python train.py --encoder_arch="efficientnet" --image_size=48 --crop_scale_min=1 --encoder_norm="batchnorm" --loss="l1" --decoder_blocks_per_level=1 --levels=5 --residual_init="none" --beta2=0.999 --eps=1e-06 --warmup_steps=2000
Rows from block 0 of the decoder of a small image FSQ autoencoder, named by matrix and row number. Each number is 128 + 24 x the weight over its row's rms, rounded and kept within 0 to 255. All counts start at 0.
After each channel's rows are labels from the 100 images, of 14976, where the channel reaches its highest value: "patch colour" is the nearest of a few named colours to the mean colour under the peak. Only what is clearly more common there than usual is listed. The data: rendered made-up planets.
# conv: 3x3 conv (decoder.mid.0.conv.weight, 256x256x3x3, each kernel summed), inputs 128-255

conv.201 [141 120 135 103 133 165 120 104 144 134 142 149 158 139 143  93 121 135 121  95 139 114 118 150 117 106 126 105 179 121 103 162 138 115 118 123 130 100 108 138 150 141 117 143  99 139 112 154  95 156  94 146 102 110 160  85 146 133 129 131 148 137 146 113 153 121 143 152 137 106 113 119 130 160 137 157  80 114 136 143  95 150 129 125 184 127 165 122 139 161 150 122 107 180 133 150 119 118  99 135 136 104 179 132  75 152 106 144 120  98 153 126 172 149 156 162 117 166  81 131 181 143 156 138 133 136 125 135]
patch colour: grey

conv.174 [104 159 117 100 134 149 159  70 132 157 123 120 165 119 143  91 150 132 139 122  89 104 150 154  88  75  82 121 159 123 131 118 130 118  57 130 154 134 144 145 121 101 132 125  91 149  89 133 105 165 126 105 137 139 137 137 117 101 136 121 186 127 130 154 133 132 126 114  72 102 121 135 152 130 117 133 118 100 123 164 101  99 180 143 140 165 166 132 122  87 164 152 140 104 108 147 129 183 138 182 117 114 145 119 103 152 139 155 162 105 154 153 131 156 164 138 123 126 122 122 159 126 150 104 130 179 120 138]
patch colour: brown

conv.97 [109 123 127 140 168 129 119  82 178  79 104 128 156  99 130 143 133 152 137 124 129 100 161 156 106 108 136 116 167 136 117  96 143 121 116 112 198 135 123 126 100 128 132 133  65 130  83 142 127 211 140 145 136 120 128 170 132 118 108 108  97 163  88 133 138 120 143 104 108 139 151 132 145 135 135 125  98 109 111 146 134 109 165 151 167 123 131 132 122 124 166 128 132 138  95 141 112 166 138 111 101 120 154 132  98 140 184 170 126 113 129 111 101 150 129 115 148 124  94 145 146  91 138 198 131 169  87  96]
patch colour: brown

conv.202 [128 149 139 141 110 170 182 129  74 128 101 126 109 133 168 141  85 126 121 142  85 144 141 138  66 126 106 170  88 102 136 123 119 137  92 155 135 160 200 127 121 109 121 125 143 122 160 100 125 123 107 144 140 127  93 148 156 133 163 124 137 119 109 125 137 111 148 108  87 112 146 141 109 136 139 117 157 137  99 193 154 131 112 133 139 144 159 169 112 116  97 119 152 119 154  95 129 108  92 194 143 114 130 142 120 163 109 120 145 130  98 128 103 117 128 113 145 143 185 128 132 128  88  92  93 145 113 120]
patch colour: brown

conv.104 [146 141  84 118 122 129 121  83 131  91 125 135 120  96 136 122 124 153 156 141  93 115 157 146 145 132 124 122 117 144 133  79 181  99 128 125 139 140 135 154 115 127 156 120 139 129 127 104 131 155 170 135 166 138 108 127 134 135 169 117 149 158 113 120 112 100 143 109  95 137 151 154 190 107 126 138 104 119 105 159 121  79 129 122 164 112 151 167 106 111 152 167 120  79 117 139 147 136 141 158 116 136 103 135 132 198 173 165 164 171 117 144 114 144 110 146 142 115 144 141 155 124 115 120 116 137 154  93]
patch colour: brown

conv.44 [109 144 155 155 111 124 123 201 149 146 129 153 104 130 103 168 114 124 154 130 150 103 124 174  88 160 128 164  69 130  90 111 134 111 199  67  95 151 117 127 149 137 137 107 188 145 159 159 156  63 101 106 145  87 141 138 109 177 140 135 114 118 157 130 151 157 120 135 135 153  80 147 107 135 106 102 174 144 114 130 140 124  88 142 100 126 129 115 103 134 108  93 144 132 140 153 144  88 129 136  96 131 127 128 141 105 152 156 119 112  99 125 100 142 120 137 139  96 184 125 134 163 104 144 126 134 123 156]
patch colour: brown

conv.132 [107 115 126 141 145 101 109 120 165 133 114 108 172 103 112 144 160 166 134 149 116  74 139 197 103  73 141 127 136 158 124 111 160 149 137  62 159 140 115 116 120 143 114  97 106 133 132 159 145 178 142 138 106 126 168 146 117 132  94  95 101 147 118 132 165 147 125 134 140 119 119 151 135 138 129 108 128 100  83 102 121 105 131 133 145 131 120 145 115 147 144 167 107 113 128 137 155 180 177 125 136 129 154 141 108 136 165 149 109 110 160 144 125 134 140 132 173 102 132 143 144  97  96 159 147 103  99 144]
patch colour: brown

conv.197 [ 98 151 159 145 131 131 159 137 152 159 143 140  95 126 162 127 142 114 150 133 134 117 141 138 114 172 118 151 175 120 133 120 121 146 117 134 114 130 118 129 126  96 126 145 151 170  85 157 134 131 137 124 162 120 150 185 113 101 101 135  84 112 130 136 136 141 112 141  90 125  75 138 142 123 149 129 146 145 144 178 153  92 158 131 139 150 144  81 147 146 131 115 150 151  95 117 138 152 123 163  94 105 118 119 153 146 140 156 160  83 113 129 126 106 123 132 138 110 111  89 166 133 139  90 141 146 114 144]
patch colour: grey; pink

conv.153 [100 146 109  90 179 128 128  88 133 135 117 124 136 103 120 114 119 123 132 109 118  63 119 142 106  83 138 142 135 102 118 134 147 113 114 125 131  93  65 133 175 162 148 120  63 144 146 143 119 169 130 117 108 139 194 119 121  89 112 149 192 125 142 150 100 140  99  93 124 102 111 164 125 125 151 139 110 110 158 149 113 107 110 121 149 122 123 108 138 120 178 145 142 164 158 156 128 129  98 149 107 128 203 132 108 146 121 140 134 118 144 113 151 177 164 143 133 141 107 116 157 150 116 120 117 150  94 163]
patch colour: grey; brown

conv.91 [126  95 129 159 146 142 111 117 183 121 113 103 139  90 115 143 134 152 144 122 130  87 161 131 110 135 151 126 169 109  84 150 143 132 134  80 131 124  81 121 111 151 165 135 111 145 112 169 122 193 144 133 104 162 158 156  96 123 138 120 121 156 137 110 107 157  98 152 181 130 112 167 147  99 123 119 149  75  99 129 121  80 141 142 144 137 153 120 145 162 141 147 116 172 102 169 115 158 137 137  98  83 154 148 152 119 134 147 125 130 164 166 132 154 152 147 151 134 100 132 180 123 126 159 157 113 111 141]
patch colour: grey; brown

conv.217 [142 115 154 131 142 136 126 107 127 133 124 167 151 164 100 131 146 113 132 101 120 170 127 118 155  75  85 140 123 155 139 144 122  69 129 144 160 114 119 120 141  95 116 136 104 126 108 118  89 140 108  77 159  94  92 100 133 152 140 107 131 147 147 103 111 129 160 125 121 123 139 100 149 161 130  98  69 178 112 134 128 161 142 167 110 144 121 103 139 155 154 100 119 136 129 140 134 183 124 106 114 147 135  97 124  95 143 159 137 130 136 113 128 122 103 112  80 118 107 148 114 162 163 159 126 190 112  97]
patch colour: brown

conv.121 [ 97 142  97 134 173 155 145  82 160 128 126 109 142 116 126 110 146 157 164 116 119  69 161 179 100 101 122 131 130 137  95 121 164 123 129  91 145 146  96 177 129 110 130 113 114 153 136 152 123 159 130 103 136 146 148 133 101 136 140 120 154 141 122 148 153 111 101 101  94 132 117 141 141 113 110 127  96 120 133 178 125  92 141 134 156 114 159 126 113  88 141 135 151 104 125 165 145 132 160 137 120 127 164 124 112 154 180 190 142 109 136 117 123 190 153 127 131  87 130 140 175 137 124 135 125 173 102 139]
patch colour: brown

conv.52 [104 152 101 132 160 114 133  77 142  80 141 109 130  77 132 139 138 143 141 139  94  80 153 137  96 147 141 107 142 137 119  99 168 111 104 110 139 147 111 129 125 127 141 124  93 142 128 147 128 167 152 119 127 128 138 161 108 109 132 106 121 155  93 130 128 140 131 107  77 152 148 173 136 143 140 141 103 130 117 187 112 104 138 132 131 125 159 148 129  93 178 149 153  85 112 150 116 150 128 144 103  91 150 134 143 172 164 134 129 117 135 116  84 174 138 118 160 121 136 134 139 105 123 146 125 175  97  96]
patch colour: brown

conv.58 [147 196 100 137 142 135 154 140 137 133  98 102 116 105 111 174 137 158  92 141 110 128 128 131  94 151 126 106  95 155 170 109 125 172 111 111 109 175 141 137 140 115 116 142 122 139 158 108 129 152 145 131 120 138 148 156 113  97 126 127  94 101  48 158 157 122 117  90 107 147 154 164 137 105 117 152 116 139 140  97 115 111 117 116 140 130 135 122 117 103 167 151 180  77 124 103 105 134 167 129 146 146 146 134 127 133 130 135 157 121 129 114  74 135 153  93 130 122 186 114 144  87 153 139 140 130 131 120]
patch colour: brown

conv.165 [115 137  94 137 140 146 127 100 153 103 113 121 142  86 135 135 142 135 152 126 115  79 145 162  85 140 131 100 146 131 106 129 157 121 106 106 142 136 112 158 120 118 145 111 113 153 127 146 115 152 121 130 128 133 166 142  97 124 122 112 134 150  92 133 133 148 122 131 118 144 118 163 139 130 125 162 119 116 159 168 122 101 140 134 156 124 158 131 126 104 170 162 135  96 118 159 131 148 149 153 103  94 167 128 129 148 177 152 142 108 164 112 111 188 148 134 143 125 133 138 167 103 150 146 141 152 114 124]
patch colour: brown

conv.79 [151 134 137 140  94 136 114 150  92 126  82 167 142 142 166 113 114 112  95 125 132 155 132 110 130 113 139 105  98 140 128 155 124 152 101 117 125 118 183 107 141 121  72 135 152 101 135 117 153 101 115 123 133  90 148 127 163 128  92 161 201  83 110 148 162 106 157 137 128 141  85 134 158 123 125 132 140 121 110  96 128 138 121 101 138 144 112  83  93 153 130 108 137 140 153  63  85 123 110 125 153 164 115 150  89 124  96 125 129 114 118 132  96 112 202 127 125 145 151 123 165 145 111 131 119  91 116 124]
patch colour: brown; grey

conv.108 [129 136 145 122 157 130 132 105 113 145 132 138 111 158 132 135 114 108 112 126 111 143  99 136 129 142 141 163 181 128 131 144 126 151 181 135  88 118 126 120 138 123 110 133 115 118 116 117 138 170 122 134 122 121 129 127 175 105 123 145   0 109 141 105 128 106 141 107 133 108 125 124 125 130 139 131  59 137 122 112 133 130 134 117 149 113 136 132 133 170  98 124 135 135  97  99 139 103  94 134 145 128 177 135 122 132  66 107 123 130 121 137 151  93  54 109 135 128 113 117 144 146 118  94 123  94  99 140]
patch colour: white

conv.206 [128 125  90 104 101 130 152 111 102 171 151 107 153  98 121 112  96 172 162 117 106  99 142 144 157 119 110 173 115 125 127  80 146  79  85 148 108 112 117 153 139 110 143  92 141 123 128 118 131 114 133 149 162 143 135  87 119 140 172  85 200 126 155 135 106 134 114 137 135 124 114 122 131 117 115 149 143 132 159 149 126 102 132 142 139 115 155 132 129  73 139 186  93  73 136 165 181 161 132 129 144 125  97 140 155 151 141 138 143 135 158 117 150 151 151 169  99 136 158 161 137 121 147 132 116 122 164 144]
patch colour: brown

conv.137 [126 115 104  99 120 111 106  91  88  92 143 114  97 132 136 116 133 120 161 140 123 145 111  90 156 120 114 120 154 147 142 149 130 123 119 161 109 108 167 139 115 125 122 102 113 115  87 116 140 116 115 131 152 120 108 114 125 171 142 102 125 138 142 118 127 107 158  84 144 166 139 160 124 137 129 147 144 139 166 126 152 177 165 122 104 117 133 184 130  84  91 143 100  73  89 108 141 106 137 111 146 135  93 105 152 137 148  96 110 156 112 143 137 146 110 180 112  94 152 101 102 154 121 100 111 142 170 121]
patch colour: grey

conv.34 [104 145 103 139 106 140 163 117 123 138 162  95 132  99 145  91 128 164 139 140 129 136 132 144  90 105 149 105 119 176 160 150 147 154  65 117 143 125 153 139 139 113 105 145 126 142 137 148 105 146 129 136 126 139 140 121 131 112 137  93 148 129  90 119 181 126 121 148 126 119 134 167 144 142 135 169  82 140  98 149  98 107 129 125 186 140 178 183 161 117 165 171 138 100 135 106 154 166 120 144 140  76 143 149 129 164 117 100 158 109 166 145 145 137 173 126 132 126 156  99 163 103 159 127 150 124 138 123]
patch colour: brown

conv.211 [117  99 138 107  82 117 124 161 132 113 148 119 132 107 162  92 127 139 136 142 160 126 125 127 156 190 115 104 118 135 124 124 114 130 106 147 167 132 113 122 133 120 123 134 182 128 115 138 112  76 119 149 128 153 124 118 107 109  94 142 161 134 110 148 137 142  99 199  91 115 110 154 127 124 153 146 139 141 141 154 120 122 121 126 140 111  95 108 158 141 166 136 118 153 145 133 132 126 108 131 114 110 117 123  99 129 149  96 110  73 125 116 163 144 130 112 122 152 129 122 118 103 149 123 125 143  99 129]
patch colour: grey

conv.28 [117 133 141 157 168 127 129 118 170  66 189 106  88 135 114 140 116 144 179 160 150 113 126 137 139 163 148 168 136 124 109 112 129  75 157 131 107 140  86 134  84 144 173 137 140 108 117 144 153 122 104 161 157 121 107 161 121 133 146 111  78 148 146 126 123 147 136 127 121 146 158 145 140 121 145 115 149 160 125 164 170 127 138 152 121 113 162 171 158 127 122 120 120 140  94 145 142 109 145 135 124 106 103 126 151 138 185 124 128 104  64 114 122 126 116 155 154 116 122 130 113 144 149 139 119 147 156 112]
patch colour: brown

conv.67 [127  88 145 108 119 141 123 138  98 139 144 150 130 130 176 130 117 118 113 103 131 149 124 102 202 130 116 110 116 115 107 144 116 142  74 161 132 108 130 113 135 121 132 136 126 154 138 131 102 115 156 114  87 149 120 124  89 117  92 147 169 129 130  93 120 130 105 132 148 131 121 136 107 154 150 148 158 156 199 144 124 158 129  65 116 136 107  97 150 126  99 100 122 137 150 122 133 151 104  74 123 100  95 103 171 106 106 128 118 111 143 106 133 111 145 119 109 125 149 145 128  97 139 120 150 121 141 117]
patch colour: brown

conv.219 [100 116 162 139 134 151 156  96 107 141 117 111 151 117 141 137 127 121 114 112 111 151 172 131  99  72 132 136 148  74 119 120 118 135  82 154 157 131 181 116 110 128 142 151  81 149 107 131  81 168 146 117 107 138 107 139 134 141 156  89 139 134 120  87 105 155 104 132 107 117 124  99 105 152 120 112 126 119  99 209 131 115 169 144 133 140 178 144 121 126 136 132 148 116 118 139 164 189 119 156 134  72 144 121 147 167 104 125 123 156 155 107 117 121 133  94 147 156 119 184 137 121 152 147 117 145 107 104]
patch colour: brown

conv.107 [134 124 127 134  95 132 137 142 132 130 121 125 136 132 129 110 133 132 140 132 118  98 126 130 102 160 125 128 190 117 121 147 136 138 150 131 101 117 129 136 122 128 115 117 162 136   0 133 145 106 125 122 142 129 151 123 137 110 120 132 133 129 132 147 133 130 132 162 121 134 112 129 134 135 135 125 149 124 136 129 121 119 244 139 136 141 143 130 122 137 108 139 117 131   8 133 125  96 117 134 126 117 113 129 115 138 144 150 141 123 126 140 137 135 130 151 134 118 137 114 146 134 118  91 133 120 139 144]
patch colour: grey; pink

conv.225 [150 153 134 120  78 111 145 199  81 147 139 141 109 130 127 141  98 121 109 125 115 166 115 113 153 191 137 149  82 132 169 120 119 139 158 176  77 123 149 113 136 130 110 143 219 119 156  93 140  70 129 145 137 116 117  82 170 109 146 127  98 104 118 103 119 118 145 150 120 118 126 108 130 132 146 135 118 160 128 110 126 137  87 126 142 121 130 113 137 155 125 141 136 114 149  96 155 108  95 136 165 126 107 135 131 140  91  98 124 136 116 107 139  91  98 112 114 154 200 127 123 130 136  81 120  87 151 118]
patch colour: grey

conv.42 [113 140  87 121 156 142 143  63 143 105 117 108 133  98 154  99 136 142 151 132 123  81 132 132  74 130 132  93 181 132 134 124 144 149 101 134 152 137 121 159 134 132 127 121  81 134  95 144 133 170 116 153 128 141 162 162 142 108 134 121 139 138 106 169 151 100 126 105  80 142 122 135 135 120 135 156  96 103 126 157 118  96 166 137 162 132 147 149 126  97 172 140 129 123  94 140  90 111 138 152 118 103 156 134  96 175 164 134 141 113 128 128 122 164 156 141 136 129  89  91 166 108 109 130 115 175 106 109]
patch colour: brown